From a checkpoint of a small multi-label image tagger.
Model: 12.1M parameters, arch mlp_mixer, norm rmsnorm, moe soft, num experts 16, width 384.
Rows from block 3 of a small multi-label image tagger, named by matrix and row number. Rows with one number within an expert belong to one neuron, the router's apart. Each number is 500 + 25 x the weight over its row's rms, rounded and kept within 0 to 999. All counts start at 0. Numbers have three digits each. After the name is the row's rms in percent of the matrix's.
After each expert's rows are labels from the 100 images, of 14848, where the router gives the expert most weight on average: "responds to" is what is common among them. Only what is clearly more common there than usual is listed. The data: rendered solids tumbling over patterned floors.
# router: slot weights (model.blocks.3.mlp.router.weight, 16x384), inputs 330-383
# up: expert up (model.blocks.3.mlp.up, 16x192x384), inputs 330-383
# down: expert down (model.blocks.3.mlp.down, 16x384x192, transposed), outputs 330-383

# expert 8
router.8 104:492511510502504509543481501562540510540518492551521505483520477519524493508532512520501524509478500544506510524524485505516479477470528524448528537504510525523527
up.2 030:497496521485501546478489466487522498472527508463514507510477496496523502476525490502502488455506507435491489454513475506465492486508505552495494512487453480491469
down.2 033:502471525506451516494486468536491464542510519499476494486515508526512490507466470525502493513535502465471514522546492507505498486501493454538505445462464492468466
up.3 114:487499463504467474491485458538522517502519474486447492520525514503516494490511505485520527513550530522437496481515486501536479536504500495512525437500513493545514
down.3 106:490498546483472476463491508472489521521469487525480508482507527491473484488523494495474511499468472495463503483478478491487505471477516508496507467469488532541502
up.4 033:526481493504505502485485542479479515419466464436509524527503528476498477501492504498520511485489463477528460518495494524483497506501507470485503522506460469480491
down.4 034:561523501512450460544494528501512455473537549490474505517473493545466515534529491494514523507507513473512478523484514432503504527518533507529519530458491504432490
up.5 067:494481485478549527503486530477486496461468476461479545516485526453521496526470479509536496520457492475498479481444524510515497499527452464466473497519478447481473
down.5 056:477486485459495550505497481471515510493526482511494497480487535515487505479496474484476478509506504505443479500566523491495532535529517482550477501454479500483501
up.6 137:519515488501522459491531438501521516487507502486475527521508484506517523544525498495537474528510522482463484514524525514546441522497460512478514441471507503479496
down.6 140:489499507470506506492531492479512540511492475539532540527506477487493499473472497502478509486472486492485478508501478488476502484492482508491474448512454532490505
up.7 027:526515499454503517499461486495516520500491486479487517500488513517522525485475458543483535484480461452497510478495515488517544525521537502491473476493488499486455
down.7 031:497578479501474526464473494546471519499534493514478532498547525470491467482509536495536499489523499498491454529507493499506501462459463499466494533463477507545462
up.8 095:486454482454511547527494489524491483486444495501495524509507511480529539526485494487468518529518512486506487532526534432509506470488517506536543504473514469502513
down.8 095:471473512454490497482534502501478522519476495511498480493504553489495507480525527520517479509522509500494475501527528493472484503487512466575481505484460516502495
responds to: light from the left

# expert 2
router.2 091:467514457520459504495524493497476491513453481506503458541501519513504501473494527465470486482535502520477518486529501494476507503532510446509496524528521465480501
up.0 091:488559485531521506531452544510515516539505492505511492504511494484494466491455541510520551499503501525518492528502494494473552506560491502492496560500480513484491
down.0 093:495538483505507487504508524505511571490458515529511525529531498483503513528487477498507447518501518462501475498508494546502489486470439526497506495527467457491486
up.1 121:534506487483487525488508557549489508502497492489486504490491513510530502529528493503522481493501480498540502454477500497553495409510493476495493530505472513485476
down.1 127:450473523497530495503492548511485496490520474501485464482538516518504483490520489542514523515510479512514524531477527487484434485540453549500506481528464519526541
up.2 117:484478514524491507492474481483457483532499502522535485494539477453448481448505537466491540520501459523503516458469488488488508490479522513503494523505501517513493
down.2 111:494508527481513515535492519506524482467518467470448476513513496467495523497505492516497475533503509488498437467545472505486501514518481508481474474528469474489488
up.3 111:500516501502528487511484494507488487497498480499450495496539495462479485484488571492522477510487497595470475493494499503500495501493453512486498490502498468496500
down.3 105:502494516496519497535502507528476494442495521486517494516558528498501498505512510530480494511526475513497486514506523518496445476508490514508548463536481482520509
up.4 118:510455510499478475484478426482491469467505533524446491474485517520500449484490504489490540492496495456536469469475497468516450459445515491485539477504514538530532
down.4 122:505498495483490543502494475485496496532534503468499459520496515521499497471481504495473545462494500538500517460468498522519540558487508462502457547535539538526485
up.5 127:506512476517453489494479487512518508509541495499505484454509492478479470454471453491516486489501489494516472497461492510500466471497519531497540483512506507544457
down.5 135:545520572478523505481498518490537512531536508500512543490486479503482526484485510490515517517464518478454510504491535488476537547487522521489482532456494528506487
up.6 076:535522537529526517534477533518509514493529514470492537463506484516510494528503494529573502512478533518486494498479540501535531446489498522483490461475501512493501
down.6 067:480505480515529501480493482464493481501463496528526537510482588488471471525474476493438525512519488484510515515547518454531480491505487477562514479490465489477500
responds to: white object; grey object; count: four; its colour: white

# expert 1
router.1 095:491480490507518491470516465469442481494442508549503488515491497511476516482525573503505502487489511499506542465518497462504509487506490481533474526498487524483552
up.2 039:477512512523518533508510527511526511514546482463523469524518487473525488488487456508474532548511569515522477514508471511460480496521533499468488471480503493507460
down.2 036:531511463444496508473486475508488511479463459501489506512521491459506481484486481497555474481509548538519558499503459457513525458497540491471513464505511500530445
up.3 026:476492507481545503516500507492535509495536480447504532517518511519526498510509468495513511494523523491511523537496469538444513503536497506455474506502475460504474
down.3 030:515524517542468476449537514469490568500551516493569503545463501539546485487534483493491524518521499504507494496490522502496452510513516502470482522543506544519482
up.4 099:483497475535455523514504493490483557547495548501581488474517483475493477453494510520485535487514491538486503448502515508501506492514530515527509514483488513510486
down.4 092:453508502480514516536464514509526459479497480482441469495526531462522518499509476474504457531521477492518496478524520478515461523532430504509478478479492503484464
up.5 138:541548537488517540539500468514515505496515482504494504512492464493495497509561512505537477570499535561468449452531541487509513500484497536502498484466489486492491
down.5 131:574487465480528464472531510505471511495492491501481496483496500515538483481484481496534451488477490443515504523511479454539508507527504474509535478529515484487479
up.6 124:559514487512517494484482468486496455520483511501479512529476518531477511512530499451481443505478512492546427470543496480504501440468469500507491476504466480471483
down.6 134:481496479495496495508530548514502495523519515507520479464521488507548503489469487542555468469509501567452519524504459543535502488533498508522529494520491476485501
up.7 094:538526493455544485501511509501510506511513488526439508495506467477506483503468506474537538464492530498509495489471449484537458550517464499500502492460492472488499
down.7 093:508489513482490529507500485488465497484493495499496497500512528471507517479555455487504470538535484475483492492508568454487510485486502508564516452521536497505525
up.8 046:505526507500502520494485502544529503489495527479472509489505464483502503516539493529541469471500475532512503519513480510506490505486539506469532472527509480526480
down.8 047:472448526483466470497491503514519481498524516480503508508502483537510494513501440449495485490543497487481484500483573513492532470531477514525492470484516494501504
responds to: light from behind the scene; count: four; black object; blotchy object

# expert 10
router.10 107:521534491446516473496530514486501473470522482522448473484455544525527527469504499504510509491542496496469477525493489474514524470522496508544491490496488489490513
up.2 039:460469507522508531518510515548472484495496491526488503499535450460467505481530520520475454471471505483510509505515491426525469464498504547470509489493530490494505
down.2 050:535500530483525481498487500499503513481510500483488471501542497511503505471511507494515512488500491521495547461472461540532499530500507511472479540515508503482476
up.3 218:527516571483538512502541495521459501500453493508496514514494488484497519518539526547515524535477522496445503495506520491483519461486496467493481578486502502505535
down.3 217:512531523482530492480475485457521494535514530520499477463499463512486515486483501471484495537481507444527478478501539489485507541497507475533470545476465488481481
up.4 044:512495505478488519469507526539502519516490525499534532479494478501506452446517465531514488495463506487485498504471526496494505442473506473469563535518468511567498
down.4 051:462469531507466516475522536511485471502489492516492483522482492461492505517528464474518494492484493521486492487514489440456502522522472505543511484489511544513503
up.5 038:463491468467481495513500511540486561545501473440567504493509471489522463464497506524465518515510501511461500482456496528502499453492503502455524546486516507522480
down.5 050:519522489493520526522476459483483478500494504520505523505491466542527513459504421497495459527455532567503492513485486482431507555555454528501498522485479462478518
up.6 047:485524533520525525511499499550483489536486537479496504497522480518507470462534516490537532495455485568525533485489430529565507488479508508503520522514545540556503
down.6 058:485526521449472502500523522533483473501485490527495517478523485474497509469563503454514451477510535493493467508543490505535481493499512516485494505519488491487461
up.7 043:500508551568494522528487549558518498515465522471555483497526490513547499457528497502535507477489451500517555525486484490504483507488511456472524542531481497496493
down.7 052:490514495502473486520483507462548478539522484516508531522502459505548498544481515490472460485493486535536492528502472504518499505462489547492521522535512558521495
up.8 052:488467504535450546507471506529525479517490526457507491468508484502502480486524478518517470488467499517470508475439467511477488476452513493481507538493545530520476
down.8 058:525546501460505518484481524500474528504508495489456432516496502510483519494486554536486505498484449527566445527493514492497498509460485455493504467533491513519500
responds to: count: one

# expert 9
router.9 093:492516477493514578501542486518483518543480497548524520539526473541482490513527534543513517498520542551506517522539536514472508486495510508524465496486475513495533
up.0 053:468516495485530488501435504525525526480509541501471493498477496471494501491502461510480497493467514507499518493483458477518472517501540497454516488504507471523447
down.0 049:517501482472500447513471518513513482484495530509461519531513476508519474515503470504496447501513512483496477504481463497503526509495470511525511491513517519463509
up.1 095:512508478492484496481511543528517492517478475491510482500533483511536508468501524449552455470523479513503517544516492500478496468475516516497512512547522543498517
down.1 098:515515496484499496477522495496498505428476502479497505499507493478503548488506467504494489534516493491489463469545517482494497538478499486490546479453533501496439
up.2 148:506508500500468498497515454486483486494479483489490529492493484502477512538494525499490488528490514534496496447488521499492477453495462496477487500476492478483509
down.2 139:554514512507521492495489502498517435463497491533456476465468475471510518465504473475483498494475519462492459491501454515534488527483488473540503494443516464515486
up.3 050:479495503497483515486480473484517489517521518470478497450482471475533454504483467532509473497453504458495501466467497510469486486462506516452517507497506482558447
down.3 049:502484502466502537511521540476505504528483513495451529551493486481460532482470465508462523525494507469466505483516484507463491511477471505499497509477506505483462
up.4 054:479469503523500500470460533501525526505507516508514527486512476498512462508513478508495485516531477500532505536525458492531482504500535499449511494509556504510475
down.4 053:492508496511500482562491476478493532501513512496463451490497473436509518431472528480521487513496497510507517506509472497518476496478523489471491504491450491531523
up.5 078:494483491499490499461473516505498460474505507462479465489497512484567467490507476511526467477505487457546516492457476469495459482479501491476524484497523511515475
down.5 069:536459494483498497480532504496477536491503572469512575471489559518483470530456502483474517490532526446476498521499459498494484475471497519482495483466486468495463
up.6 035:511501477528498513524460543508472461500520481486526475479520489487536455456474456510475493489461482508508492449439459485516457475484516508468542484498503484525519
down.6 041:532492493483467504508507484516499502526501485486503462585517488451490444484519508465474498514564508476528490497501547473500503498461469501482497508502467491528463
responds to: light from behind the scene; count: four; white object

# expert 0
router.0 108:497481498516512487488571508502488480492503487474488482511479553518493482522495482528473545497507522458471490496497475492473497484523468470491450488511508491494486
up.2 185:511448490519474475491506472501412450485499481526509495531512521491499460503486493458540524490506471489524529475512490500551447476499502512498525507514496496520511
down.2 182:469547461490550521539515512535506497499484477481448490463460499476464515495514523518546480503459477528503481502526534526511503509531469471561469498485498422493540
up.3 035:496498512512496503484516509495472456508461508515497554561540506499505523485493520514504502488472567432506503510464513509527508486471500523516541541475505528526493
down.3 052:508464502553486502484552543477493482478494489472495493561496507468557482499476499502469520517513514521468477456498505486520527538532487498517520518499488525513526
up.4 035:565521484472474542531468504464492458531513505537514518548523483486471517479455518491509512453531483489488526515487558512490502521514562484479525529483487488527553
down.4 048:490519559508500477517500497477516530548498504507507476495471486518494495546484505476501521530543438458515502544482475496521492476453532508509488545459489525492516
up.5 036:527502529494535483508502529525528426477488480478483489477546492485510492459557486538510512516541436530495485520506511483542493478478526527506495519511519517513572
down.5 049:500488478528497474490477523507497497441525491509488478466449535506518525517478470496514506463497486493501525525519487467516490452498500488476447471512443499556494
up.6 191:468533505504483494489488519499434530492500499491477495507492521477524526504528485493482499490513484467542498522421409539492512499503506460517471520560498516501486
down.6 185:508480512484515473505489473500530520475519539469505537506520502506453495476468497433528490550510506517491473529472527454497506524501510531515478455477459499485489
up.7 191:492471462505486481491520485506454495490493496500462467447491481491529472445502496505503444462517468516439505459499511509494500488456509535481487506492518484504509
down.7 179:508512502511511515529467516514480480474565547490495485473518503480473479500486502479466523496461505491471509502457478490491462479553532473492494501516500440506491
up.8 037:520462551480543526471517505525529493509500506490529518494519472500487505466488519503508513490543507481499498517482474463489477491474500508495536498498538510511513
down.8 053:491483490542472554528503478528489482524485534490531499493464539507528510496490504482508529507512550513538469516520492532481516504509496494496463496527545480515527
responds to: count: one

# expert 12
router.12 109:485521481503459490447516502476476470526494466501488522499485544582508496468528525514554468562515507548523476511534535502464494507486507541524485514521511553456519
up.0 121:501505525540502510500490511494495503509494502468512503463484469495494484492529495532459500498445503492475510477458478496527510472491422504495475489469523493521505
down.0 112:501489488501509494492507502488498499492478535510480504491499504492512518529476489472496521515484511509488514491463499487500511519537493481504511483514472483483512
up.1 029:509515500524492549543504481537511495523499485527480490522528467507489512520528491500521486496466502512510502483476458500518510498494484452489475491445525451547506
down.1 038:487505460502467487506529487495480484484500474520515544485470540538509485486464484462476527497483523476530472482540530505530482515459485491476482495450514533488486
up.2 109:471498465491511511509538480503502498527498469517508513533526522502493508524526515500516506501520491507537499525487502525473560486566498486507519504538464490463508
down.2 112:511506508537541468504510486505490517485520498530477501493464505486509493455479492496552509492526485464564498533517467499528491473516501499510486507515441480506495
up.3 126:484488431493496504499538535520488500493497464511512512528493497514513501489492462495502503438523491454562527531527480465515472471514487498481494465503488507505488
down.3 122:502534549509520511533512500498517523491563463528528470542530473489523509491526470513536501485500482523492508529543507497517486489513520505489480480518498497527499
up.4 124:545464502467527488502544497515492490475516473505504480469501488516511523502452489482522490457523497442516512548524501435550511490507524514491507517475494518517518
down.4 118:481547529507508524537498478500473540488547496527541438536490514495485500449487475498516493473487503539430511498516463499517514535506527479512496485508499451514519
up.5 021:511522495518523526490496489509477567519519482494495467538471481448515520460479518487482497473418511496513503532526541468478490467493531463473502496510494509535523
down.5 031:473459443437492454510484548512544480431520488525485473522497437478482522499490495485517513475499508463480490471533493508512541484510481488502481519494473478516521
up.6 048:497526488524493519525528509520510529511479517493518513483567478490503492515492508521465534495443499507493532480501489506518483505546510472486524495543510498520488
down.6 047:461491503537500498531522525554525476501509485504500508495503469466507495508508521507526495488499534519485487513485495485501474443536483509493456481514454448503489
responds to: yellow object; its colour: yellow

# expert 14
router.14 097:525470490504468452469494495499490490481504537483480470493481505527537489487527486512517475468515504480517551495456480487546486485456530493487540482503538529494540
up.0 056:479538511467526529499532517504508538525481459509510524508505512500469532470474504528510525504530530517498509530533509509472521543545527500513452514450485516471514
down.0 054:510454504473523502494489503493504512508463549490492526522513552469503513507497491487513478449473491465531460483489476485503453518484458515506494536456501492524452
up.1 125:453484533506550495499485519477517482495479447521515537538498550519500519558542496476462531553515502504500501483525537489456507593491467490554505485495519502450530
down.1 131:485461504522482526519469508525463472438489490480491493536524519509491528451503506486452499521535472452487473472509511537486516472472485483519516473519516485537491
up.2 106:502481490517501491491488530485513530511503507565490506475493495489480515496498490509456486541459514504477503489493513500500467527498493492498507506528517501534509
down.2 104:485453555514460467500456463495519464533506518484482471496523536473530490487539516512508516484523445546543487531502491464536454455512518494537526485521513488494504
up.3 095:529507430498478494487499474510481487504502531447472469455494501504493476516480498501566485481531529484544531520474500502513480434499503504488471455459518512474483
down.3 098:455537488459500443504492490455527512548519514530495544517487509507525524542500483480532525481493476503515482499495524474490484533502476516542488513507479518487482
up.4 105:467502514473510479484533497490552506468526474479477484552454491506509521444456476479478498501518497470478434515502513487486485556483471509520510457527520511511449
down.4 114:513460537493552493482504476517506462496487497500466480509516562472500544466487494464498459482518465453510486487499512473489494499475487511527491522524470477510501
up.5 121:506488527515552485497516532500527486483516489566472522529466505486496495489505465478449489520469517481475495475491476486493467580486466511499523489500481508512510
down.5 128:517481488527484447462487475515482458480501507484488477494529533487524531492549530470482485499508463485522477516525486482501508488483518450554541465510514477524488
up.6 116:486509498485553488499525458514507467504520492542462490513478482484492484440471509470497497474488495475491514504493426494504475508514491523456499519530493518512507
down.6 112:507528497484502441467469408515470542524520533501525467509489513509526483461507523455505474468490479474501509499534471517536525463470510441557498515487526473519478
responds to: count: four; blue object; green object; teal object

# expert 15
router.15 103:492503499522514491500532481492489479534472484544515482528475488505438538488518564504505489468518550541532534511534498477452497486548508474496463516512486523468552
up.2 040:534521483498521499463475528537477510488551551480473503464543512485531468539481544501525473516512467543528486526516499520512500506486506507487540514523536464548459
down.2 041:513511516466516514510490510491506453548504474510504474501491531496472522472485489553495516514480497488477505483561529513530548533536537458515466525466534485516482
up.3 029:497496460499490503491470522483466499501541492509509484477547468477501471505519491538537498478482508514513513496513507535488489475440539503449543479522518500523479
down.3 034:502541469504516493480526496508499495511508495504504485473524477485541480475459523490511509557487490518496500539470516548507474545530518508519465485494483456513530
up.4 026:521505470515481508487495486485500476509478469482567534472495522513473471473512482521501459514486530531508492510442520520498485452481479525474483531491516503500449
down.4 035:445488459538485547462496448500534542475510502455489479493514532483465534489516503534431517517544525536558516497490498505530510551486549513490514491491526488519488
up.5 141:493489389499484482496498522506502548540471504529490464496518560512510489497473517496477456495551519495502530511507499490510480551516537478517501481522493520507498
down.5 131:497449488467466489538517514502501508455491509503476489510525529490491489502492497509474509488537475480507467493532522523493439547491451500508444462493498488496503
up.6 135:474488470529447504521506492488491510505512513484527505504487531502497487504482477494473517486532479488495462502481486537500519544500481498510510488496490447502477
down.6 128:522496514489501485496457516500540507465528490503480488463466459510522471455507479518530472518510501501453489477532489456520491523484510490526427469472486494492506
up.7 116:492524496504482503513496487492488516523467511512506470514494516506496505460501486471478508450574521505509491524531492476496525519505610480515502508515497520486494
down.7 109:493465477487495514553496503535481527491496486477423492471504509486510471502487503478513483534532510480475491442504514501498474511521439540496463461464508468500500
up.8 029:556518500488497505504480538490551545522499538540515523485487483508515483518508492485527517510541526507493490478486493499546470498479502486485514492461550453515482
down.8 037:516502554494521532521502508532511546471497509472547517544555468543504480486487530482520488507490547513512540515536516538531500486477488496493457515511556466496561
responds to: light from behind the scene; count: four; jack

# expert 5
router.5 085:516485458518478526487484503519489522486482514546559496483479452506487500443524493559498476495470528493524516508501473531489484483528528523523511484490513512536504
up.2 115:514477480506478486472479502509501474486517519477460499469495499513553486525498501506519503502499483460555536477484455483504488442504485504483524497526571510517534
down.2 117:466476502523465482478498463507514436524516510482477504475530521520539468529513460488495486468467504522519486490459499482519458486492459512532495504485476460460495
up.3 104:527527501452502481520501518475515456571477494525491521532483480490459539506450543469506473518463496535499479484455502516508483542487470509508506536521505517488510
down.3 109:441479512483499494465487471490474514470479511493514513496483534470476483511479476512479502510508472492496482472515500457501491432472505491506507470511475490466454
up.4 103:533447483525438497497486525488474519493489538499495496476526475500529483508571473560497510521503484499515548487480518509485520433520551502505493491477547515527519
down.4 112:454503522534470519491474508503534416490540495455484498474500509526481450480468459481503510504488510528500494489452527509490441500508482535532471500506474477474504
up.5 106:504472477510493486481470503496491472488517507458453488463495511509547482530533509515515499513553507475528541475500465499499508463511505497491529494490573499501539
down.5 111:479471499527472487482505479509516443510525505502485506489510504545533468539508468500485508481475513515522469473477495489506473504497460506508494486481496459484482
up.6 114:525483536507495488505472471468502441475542481468496519465494504537534486560537497513556515557537504504490512493552552481490503483506500508500542494469556522509560
down.6 112:498500495502491515496531521491515468510552515505527459499506472547505495521496485494461491502470521559477488489502498499490504496486498523498488512515474484466469
up.7 028:479476537469513552525492490503518494466473504487509491486495493489509548513516482493499534529491445515471493552523500477484513485488522456471477517463482502455526
down.7 035:520485446474486509515470491475487516496456493555489469574489555488506491486467479484494472504506530443462492503466500504506467505507499509503528518536474454481492
up.8 109:524472474510465488477471488488497468474513514475467498466493500505557493498520492515534498500512499470545547476503469472492508441517501506497516500503574493502534
down.8 114:490493498518478485474500475502523451533539513497486501490510479542540474539497462504497490464467509527510480490469502500521476507493464515518479497473486469470493
responds to: matte; teal object; count: four; light from behind the camera

# expert 4
router.4 108:542456468500520508516465458512483505471484532508520528488500478523472506513505483489519507466545511456549529509491482449485482502497505490477444496474502516532508
up.2 127:512488548509489514549475503469509490492505507518527512495545441509476492495504487489489518510500516503480518514521514492487505534492495492483480530448561518529510
down.2 120:491507497561522491510495534519508520494503496509466480487488534497507443491480509519479485523496521535471492463480505554510498498534504503530521467508506462457501
up.3 135:509523503503473508516529479501488453506478466514480509539481520483492503526518504501508474487503502498474487438533496506462508494489497467543481519499485454470500
down.3 124:479533477474525473484548518509506474493490526501483483497509532453506489553499502490511486488505484523521479479486500514508498484497520538504463519512466459483501
up.4 042:475534572474512514524507551477496538529514473482468500540517502484527511520504504543526540515488478506506511528493509530489519569523451526539482527484516481510485
down.4 044:496519496509540482522496496468495522539520475523465512513467517526519524506503543480509502546559469502458510476510473548448508529503487491512486479490503530464546
up.5 094:457507532521528492469498498491485514483516500449461512532466506454497508467488478505474523486474486485503464522489468493469500457538487510431477474531485494505477
down.5 096:513505516473502510473499555514512484490503503457482514517509517507510548495504489475533529520488482469466434541515544448476500498532497512547496493481483481511485
up.6 033:506530511501463554520536530483526535554498503445475479503484494476474463466510540550498547502463505525489523488471468532499536532488491534538519503496529511509462
down.6 038:456487531551515455486534502481496478524522545513501491463509492521538490456514481489480502512514511471505536499476449485479487524545466444550439512485489512492499
up.7 027:500545536474516492506504530556501436499495442495485524529483486502552509524560518495570442506494486525509471522487507521513505467496532498513542509494540473491495
down.7 031:484484525498501493526500496507479497498473512481503499545520475507499483519491470500530497501470498522488469508495486443537522483505471495480553450507481483471498
up.8 104:461509487538542498500525545502482517508491485500459497497496525458514500545483469494478525525501492492502505495515482499516510532552478415511518506497479456469486
down.8 101:466460479495520508446471533499468460497484515486461493481520542504516518531511516475511542492495457513522477481505562489483497486512471510543504521491494485516493
responds to: red object; its colour: red

# expert 7
router.7 101:529509501461493485504452448487507476516487484514456508467521511528504560538526505462514474501545522520512491492530524497496492493477515489500494536495537534496503
up.0 027:509527470477500488494519538552498542471499519449486528485518468446500483490544510532504496511481523547478505467462467528521514488478533489434517549515495510506486
down.0 035:462508507488535511535470559539532520511491504539506502491494467508502502462534472534553509481550506522479436470502477496507483468507482524449463473527506518503481
up.1 134:528495495479526494507562499491528502474489503483459490473490497512520519514477513495527465559480549543416491527559505491522452527490509500486491496479517507482500
down.1 131:515432482504500484514489504465527475486498542520500475508519527567514492529480465462496517485474507508515496485459495461492489484542471511512499484475483531475522
up.2 027:476539538512506531527495499474522515512495573463496530468510483492488492495531505518502512503499489534491482502519489539526536529475517504506482509503514503544496
down.2 035:507498472525523486475502469444494503506545499517514509509500515496464498508517536496545502492488468512521514478486512499508526466534513499481493475521447458468504
up.3 025:502518495473507531513478540489528484507441514494546491477485442517522479513485520521552520512457514495492520473459522506502539450491519511481509514477530486506498
down.3 032:462532502501497490512535494506526495509514472513539476501460510496548474511503477468556476446482482504493509469471523529520496510477473559511454505492497480479508
up.4 060:522525506551545516498531557537513547526497508520505556475494467473487523518528556527538508531482525550470519506494495509539495492526510507496536509492536486510497
down.4 056:477482521523535525532463521479485474495501460510504496482497538486502503527469476513493517468495486521517475497519503489509489493537426522485529473479472495445493
up.5 120:555487447495510500486527483496522511520483530521476520470504515511487535527509518494504480544484506507483485508494515495563477545479492498506498527490513507467494
down.5 114:518483497542535470458502504470505479513511505492483479472493549535527469536476477485488490473486510531524469462478498479526505469511442485530541482505502500454483
up.6 125:529503464475499502494488468497499494529508486515503495487458526512468514510510537490475502462518497492553476487478503477559516497488497457484507507508468502484501
down.6 119:496513502517519447459505485478497478538542496477510493498485551503500488512488497499533458505519471542485468485508487490516497503512459483522515521494508470439500
responds to: brown object; count: four; its colour: brown; orange object

# expert 13
router.13 109:506494466533487490465513511503466521497481508518452499517520509473511503526486497521495482464509495478550503479486472489473501447500496482527486475531492463480505
up.0 126:475543473459500514483501490506517463560503460509516500538479488546523489477494498528521476500500491505489495458479512540485550541474468515539530491490498470471497
down.0 131:497509512472515506480517536538524460521491492526476468491502464494550493523512528520547494541519500534494501494518513503564491507499468533507493512524481522483516
up.1 122:505504525494514493558498500491498415491483478487499505502490491484501510511479499466528525502478468504478511505510501483534501497516478475479483501499507501504490
down.1 118:527486515490481480540544520544491443476491551487540464487500507502531492519525457482498472526516516541453490532495525497510510456505510512460493469508483524466524
up.2 091:490490491481572491494487525600499534512483500549489493502536521487508523511523497511488482503520493504508537507509506481501504532493537524541521500511506505498544
down.2 096:473492505506524540474491480499458517546489443500483498489492518511511518466469547499514525518510498502496483444488497514503493494502457483509511510519515506557480
up.3 104:507497491509494519499500483553488531521511509536505458508578514505523529494503557496478488481525475502506516518509496499508498556464547537531490512513540487531525
down.3 107:463490541536500536522443464500487476536508459502494508466493526489486482469458548507473561530499486526507494465487513498535478517509469483490507526517500501529495
up.4 028:514489509474480479501507502517523486525498491508560508489559443492528529479515527522504466506480518536467489530502492561503506494474500530492522525520548506505497
down.4 035:539518481535463493510529451476579529508517565496497463485495503504489498523532497478501537463498534453525522534488527475519516530510502492506496534537516525496498
up.5 112:440563482464479513479511470519524485544506467505509509532490494490482525536479501544514474477503497499510478476504503512439519516520475496529484507512478426466474
down.5 105:510512517515504504494542554541511473516487513529495478494503482475533479492510509520523486523531495549500504528507491541545502505513503528512476528518464537487513
up.6 037:497491524444520538512506491519504496516526490494559557514484520515532543489533501569491516508473476493479494541481517518525511498510494513471508505527511538523499
down.6 040:528530518534501472523527515495519515465478504514439562479493463482482530528495493462527498516539541482482484508535524515478497561488465448489489483474473513500506
responds to: pink object; its colour: pink